A small contrastive image-text model, trained from scratch.
Model: 48-pixel images, text encoder width 192, text encoder layers 10.
Training: adamw at rate 0.0013, 10700 steps, batches of 256.
Data: trained on rendered made-up planets, 195000 training examples, 14.0 epochs.
Rows from block 7 of the image encoder of a small contrastive image-text model, named by matrix and row number. Each number is 500 + 50 x the weight over its row's rms, rounded and kept within 0 to 999. All counts start at 0. Numbers have three digits each.
After each channel's rows are labels from the 100 images, of 14848, where the channel reaches its highest value: "top examples" is what is common among them. Only what is clearly more common there than usual is listed. The data: rendered made-up planets. In brackets: how many of the 100, against the usual share in percent.
# conv1: bottleneck pointwise conv (encoder.blocks.8.conv1.weight, 160x224x1x1), inputs 112-223

conv1.118:461504426455439496473529369537536428483547454487495492551464432477435457464457531546593533442506440469490495536494487499497457479534486483517495490536518461505535519563491477404528485513567501513482494435477531414485484441475518516545529481428507536518471496470545409470480502502499417478557537442492426468457538590492528396530428595463
top examples: desert world (100 vs 13.8); crescent (66 vs 24.5)

conv1.53:522507429445472497526514431532604405502617445513517534540516438486383388509489539605559512488537533471521497497494508498555464492542492581519496503564527480518534509522475483432551520477511477547481536472453521447527429444497443492543556478449516505521462517491544433426515461505568402456545525484559481443390533545469523346563468548512
top examples: desert world (92 vs 13.8); crescent (57 vs 24.5)

conv1.25:474438464504472566505494433544446541487475456375464465469526543580554485456492570530550475437393448499508441555457407529540527310473542546487435442532542483457440432562438481557552496517470476483418518500516504547546522552470462479526524497558491462469490561499540504546443517416545490535485478424543557440527452470508457537523455528451
top examples: cloud-covered world (72 vs 14.5)

conv1.142:573471503504660504501397578459425621477439424502515501450521516488572559477478421481453531481496473477406481528499550459520520471550485482472540506548441540530501486423492551472523432529495437445472548500482508468557441523416508495480430438467437434500524524491535508497562506529530483498494488439497436460509546497468408546567595511471
top examples: ocean world (100 vs 14.4); rings (72 vs 33.7)

conv1.70:439335550439513525589417520490437470517416496506521575432549437490468459456556488423493418459481533501461542443452509467412487582542435467502496516444459488486463561479479504488470516506518459445495434445443504511512461481465500522533496468511476458508465502523533472434562492633478368468497526456473351495421567543481504492503525527595
top examples: banded gas giant (52 vs 14.4)

conv1.7:622527691527638526510497542507506488520537488542523554503591553452508467514483544484472534526518513508511465499513488576450544445483463525465568482567485475590469539481502484493522469595541522462463449488476454562513513490547529461513521590450490574476479450466533543503503541464499480503548469483512513502501504530560488537545474533556
top examples: lava world (98 vs 14.7); glowing rim (68 vs 40.1)

conv1.50:603527696481578477550520418518507488434526419446483540501556454522483508466484622535571406468544563524519499478480550473489554423465472474483537540568466507509414533476536488623521541544470507531491487599525455553516490512512444466510489464566520507507416504536505569497540541515514429513587465517513526537593559592486458520514512530491
top examples: lava world (100 vs 14.7); full (53 vs 25.3)

conv1.28:603577438466572481511478487538528508485543468550451538531479492486423520385435526518517548342535394463526478551546448350470468401481521419511484523572539528570500593502539472428583464499556518517529492418509500459505501456499551472489422434426492536464483486472529438463488555533480492532547518451455406491470501532462508432493525526444
top examples: cracked ice world (100 vs 14.1); crescent (58 vs 24.5)

conv1.136:488498464485497478505556473459499498491486560518469515489451452426417477484473494507508458476478437474445662606514645502577473543580502479573568697472491597425494618385493493449551428423479498500563436613508548487574496520448480511443477458504525470482526517515451550535475520606530570564522541549395445515508568498443504501466658539474
top examples: cracked ice world (98 vs 14.1); crescent (56 vs 24.5)

conv1.26:524426485510532494497421639513494528487514465569533539510477547467522525413565424529380572423568414486552491458455508515461462491517504496497520522435472425494536543529470557474387531559493516524498492552474515535475489474541563520524496593420493591529452485484528464498539505528481503542489522530539431521517495467552494528436521515473
top examples: cracked ice world (100 vs 14.1); crescent (65 vs 24.5)

conv1.119:511441553426576519546403538477360598503352489456529501445518464500537507435443442473482516452464463505417512500534523482516519499517460487471498473479446484548448520429503489494469407524488474442484498464491474512495481524441435459519470450518480467465555493460615459540542487519477485497470473400486467406505542524471484461552489496526
top examples: ocean world (100 vs 14.4); rings (89 vs 33.7)

conv1.145:500470481521486603449408573506458591472508380472508552484509557523574543437522390524410510446530380490440450488470498463409438446564483478434508470483481462459533480540469566409472418618545469487437470499448554486508451496473543557456504543418483512571466530441429472488517533490509493520528444482497387564493444462512466630452527519457
top examples: ocean world (95 vs 14.4)

conv1.52:433488417439427506459492417538586445477562456480536496512448447464458389518463491603547536476527448481473513495546472498501463532532460531487481507510500447512547488544498480398513511514551511510546523425455527426504446449508474528536534479436547496499499531474501454472512413504523387477543526442532420492466499588485540401536445600533
top examples: desert world (100 vs 13.8); crescent (70 vs 24.5)

conv1.71:546525518546534556497407417541532512575541442474505454425589618520480471512538527515466535470508407449551399513579499505516461410513413508495489539496508485549477563533592520488472488652562576503488489558494524434496551430522481502459497498514509558540455522533503522463460599353460335478568543412531517440443558564472427558542520592505
top examples: cloud-covered world (59 vs 14.5)

conv1.114:490485508437487575554549402523511507459518498408468508482563505577522461459471580580546384468442484500503469536471461475520516369462537560464495472526551487483423523516488477540551518518446495497479509517538479563529462504490449457474494492497497470478467533475573507517424554466544505512496471424526523479516491474456390556499472508440
top examples: cloud-covered world (52 vs 14.5)

conv1.73:483556574509463498471505505454502488405506412473499523501467441471523498535553516523464497502492593482510573528446472469483514589507442491465472519411480465512454501528580468440464552471481546549537461486457477494400461541498429479504521499517515481510526483474501525553577460638465595583461508493464363542486523446544542458445442462577
top examples: lava world (100 vs 14.7); rings (98 vs 33.7)

conv1.37:481482400500492476530490563512481502569449539530500432487507505432537560454494255464323552479493508507518415485483454516474478523540581523547472506493518454501534505538439554458442497476514505479453536461509559459467459463480568531465493497472520507564480511543500403491504448490483466495498561510536472543572496541495530430506451577485
top examples: banded gas giant (99 vs 14.4)

conv1.100:482462548507505548486500447439446459490492442539463586464527435454492460546522546452564473526488541477461561531477475527492503536536443476507489581465471427543447545445487487494441487433484490491514495526410492571456552536490473499488490502432469505513501520461515526578567514565493540553505538479476330489503544481503545540482546524601
top examples: banded gas giant (80 vs 14.4)

conv1.63:427452488448408489544493621447502495484478491556530478505511502441523550403501378499430489396510484463523442427446483540469443566509525509443505462409499407484523441602508529586497487545531552480520502447503486459486431522529531480512591545389461565560439481491528499518491468465455468460553461493552483562608463536541498483474415543514
top examples: crescent (70 vs 24.5); cracked ice world (66 vs 14.1); cratered rock (33 vs 14.1)

conv1.18:515578410499468458505512531523564526468577430536466525553517510608531543412516509572469531421515492469548500528548471455496479521537564542471419509429466506540480506484558498437419529558522547575590478416478518451392467511520457517483515472556519520526488539501527473509513531585513560593513506493563457536509493439469480550453534462489
top examples: banded gas giant (88 vs 14.4); crescent (62 vs 24.5)

conv1.137:530461524495536403536471500519534560513471495520550498514469495553494548484472497484437529486527638492513486435413473516333517631499508467488437436513443491542497439479506418499531590497570521645534517457436498540386362514501469504584534518620617520551461434482489511409562461687470455435490524554480485561406544556508587554486451531588
top examples: rings (97 vs 33.7); ocean world (95 vs 14.4)

conv1.112:471527424473422457494562387550532407466580511498453457558467439458402495539403527541614568506540494486498501509475466524527517425549450528533447519460508497476524506587507505422497532486557519497509491485461499425467494482508470523557555529445526533543493515466517444459487485470511409472572531440517464500417546581512537408540426580477
top examples: desert world (100 vs 13.8); crescent (59 vs 24.5)

conv1.109:590498517559559497542498551517571525473580419621456610614551575497514474514484548609510537474575392501520492509389537492489469464531502522494508500478501463503573528526467577359505463499466517532511505530459510483552503422531522511509500527437449548519484510464509526462505548532519487517490513521538461529475454443476472437490535481467
top examples: cloud-covered world (54 vs 14.5); lava world (33 vs 14.7)

conv1.104:436475466515457578475484409567433514514472439442503478481506563517499494469551571500512474425385387451494470554495390585526507344525488527503460460468505464468454443570468468541520502533452472466437528522456551475491515549484429491507547529492504474504492548531517523556395504409507491546503479367478495476533424460508518505518440563462
top examples: cloud-covered world (100 vs 14.5); full (61 vs 25.3)

conv1.1:493484569456480490449477551516534497452483512490555454510525490484515575369489522518504493363554479499495506476537397491474471566529436473450403504532466454562501577559526486514465511562529527481537539426538450544392464517524485461544585484430477555502466504429545481495497519551493465402503421493550439464536470561459526565404394550555
top examples: rings (100 vs 33.7); lava world (97 vs 14.7)

conv1.46:424500471495417473522512450422507426490496456545553559496485448487478434554506483532472459528489583478458582497521462518452521571528420508502453541496481448570477518517514498451497547475569520486594490509449475547440508545483446493566521435428486494508523508444522493554609503632462526506506524482457273496486570573513539490427490573616
top examples: banded gas giant (79 vs 14.4)

conv1.14:483448496505518505535447575487467578522442440492552580429502522520569436526520395604339499504475462482467465478490541510486467481539492526441571490559479532541482439464475499487586473602504461494515499486524512495580485544446529507510530471504476420526517473512540453551531523549504516506476490444455415479554549535520484592488499509543
top examples: ocean world (100 vs 14.4); rings (84 vs 33.7)

conv1.45:569534430521529514450400468536456540503491449457528500376474548526511521467541487505421472463482363490530453531580341586531523330443583574501439477514532479533464534549518511477452483584563510399454471486456506547439566544483500503519498488510472488534524506502535485539426555361484489544525472429471541484540446502452508541536454530501
top examples: ocean world (63 vs 14.4); cracked ice world (33 vs 14.1)

conv1.87:463368555454472492505503467465496455515438501503447504472544442477453509434504550422539387431449527472490576472492555421455511574555433458539489555489459500517444585435528464436475521499468492444529486529459498479531428518483452507522492469497456480472457550510526545382580503620521402426528564463497384528409567530405483510509589527577
top examples: banded gas giant (87 vs 14.4)

conv1.2:592543509585583487469522486600443501591502482530479483522544492486440514509467525520501491486531399514508411585569401454478524323493516467540493493523510559572483688497592507376515498550587521469464452435496499446480651507473521493544479376448463544567521495489590502486444632444462463530584497447449428522458490567501496518500490526488
top examples: cracked ice world (95 vs 14.1); crescent (64 vs 24.5)

conv1.51:523553501479505405586595510456493509484520460485510555559444428445489501514515484530522532491514489466547463451468595503474463374489461459469604554489576604579503471591578511482634469488510567539567413568388427461652507539566467440457566584460456565530532352455490515573507514492419510547516472480444437579574491506548519524549552515498
top examples: crescent (56 vs 24.5); desert world (55 vs 13.8); lava world (40 vs 14.7)

conv1.33:587547686503578467594472504511533487428544511567557565496472550474522459485508584527480486444588519522515510452507538566490523438448426454488555480481482431532485439509484516646467494555480515494483468551563435610508532393577494454515506593551523564480462481452531558455499565418501467446496457508594636513505499568533497475521443487531
top examples: lava world (100 vs 14.7); rings (86 vs 33.7)

conv1.82:546525602552558548489520414609508486556530452461487485477511531533482477498478606511532523480495417464509413563557407438508521387486514468483442449556562476567465588526554475514513480604549536511434473453511481455480567482480453482509467458443491524476437550482551545470472583414492395505536497421563508468507503536450420619550442540459
top examples: lava world (100 vs 14.7); full (60 vs 25.3)

conv1.20:534444528508517496535453605510512502533492520599543522520478530434520506414537385491399591427539447476565420447506478526483477449503516487477529451446508365516539525533526551536450561568491537540478508528511489493485522452534589508550487543440491584520451456479540493509499497396449470486496515554553454508574486437512485483447452477494
top examples: cracked ice world (99 vs 14.1); crescent (67 vs 24.5)

conv1.120:522452529442532586552533396513518531497545473446472540475567508612524477464467589561587389456454492510514458438450463430489537369468544555474487439552542496494416459527476457555533513557457509488463492548507492532535435518501457463512480488517464487496466550496567535489492524424529428505512520444548537450510494488442422567479500514435
top examples: lava world (49 vs 14.7); cloud-covered world (35 vs 14.5)

conv1.11:470462529449476569506518407513490526484491478343468492466510513560536498476496557548565402476426451500528453489484443493530528378471550558504467455526514480495405464552454485566518494512470485490471493511518511505537466548484449479520496474503466460476490551486557490541456518446526481500516523366534505445555469512474428564508471512463
top examples: cloud-covered world (74 vs 14.5)

conv1.97:485546517434469456631483542473419484584430535579488460484463479446521520461474396449443493510525532479506427421504451514481491428515513498450495437527500493482511406555466573626525493506537470495445527467525524459502505487465507498487483492431493476550448508523522531522420494359527434492503460489534572546608447503513436435558395477437
top examples: ocean world (45 vs 14.4)

conv1.22:450532452494398521387492463452465460361458416427494401508377415489507480532534503481532481544481550511494636520548493471499538617498509531502461530484507474562510510465555490463450568450480545538586473514482484540447418547505441497533462488456438513452549453465492511539473392569469594543459514512474460517514426351461508476508530385497
top examples: banded gas giant (65 vs 14.4); cracked ice world (32 vs 14.1)

conv1.93:461501448521485535477469501489570526552551451562558569438496480525528454544475447662353493544508538438477522519611460467452504531510480521416464504608464501591448536413518460567537474525509465497548545445567503474432555525490449473549509457471501482512505533481551485545533547571499557480498474522485423469532522550463534456464470517550
top examples: desert world (89 vs 13.8); rings (80 vs 33.7)

conv1.79:453518439497455506512574560504561475442553459538485515650516494523515408546477499596484495530494444484502437496431478510491454568590439511503424453507547527525575456585462518341572433484516505514547553418473522312529483467508428505464571500418486508498497510477509435560479482537526501528461531478530455464495422522450501409534476490516
top examples: crescent (73 vs 24.5); desert world (64 vs 13.8)

conv1.103:545485482526554433484426600424515529453506517581496486503449559429524529479510403483396571418538443486506487483451566574482481494527572506566589549416498450487527455498461555443416495525490532523499487597448533545466436446543606518497481605446515569532470493515507492458557453538477510531493558529536459527489504488583497510454556515514
top examples: cracked ice world (99 vs 14.1); crescent (62 vs 24.5)

conv1.157:541567426491501490532537554535560490458605443582479557604484464521532469462488492617474514444516438526505461534495434435507459457537498537470416488469549505528481601502489527335505448497511492509506496377485526368501549451486410484489499422468436480501506552461547440538472594600518527586488516410510444488480484516431474356472487494464
top examples: crescent (65 vs 24.5); cracked ice world (48 vs 14.1)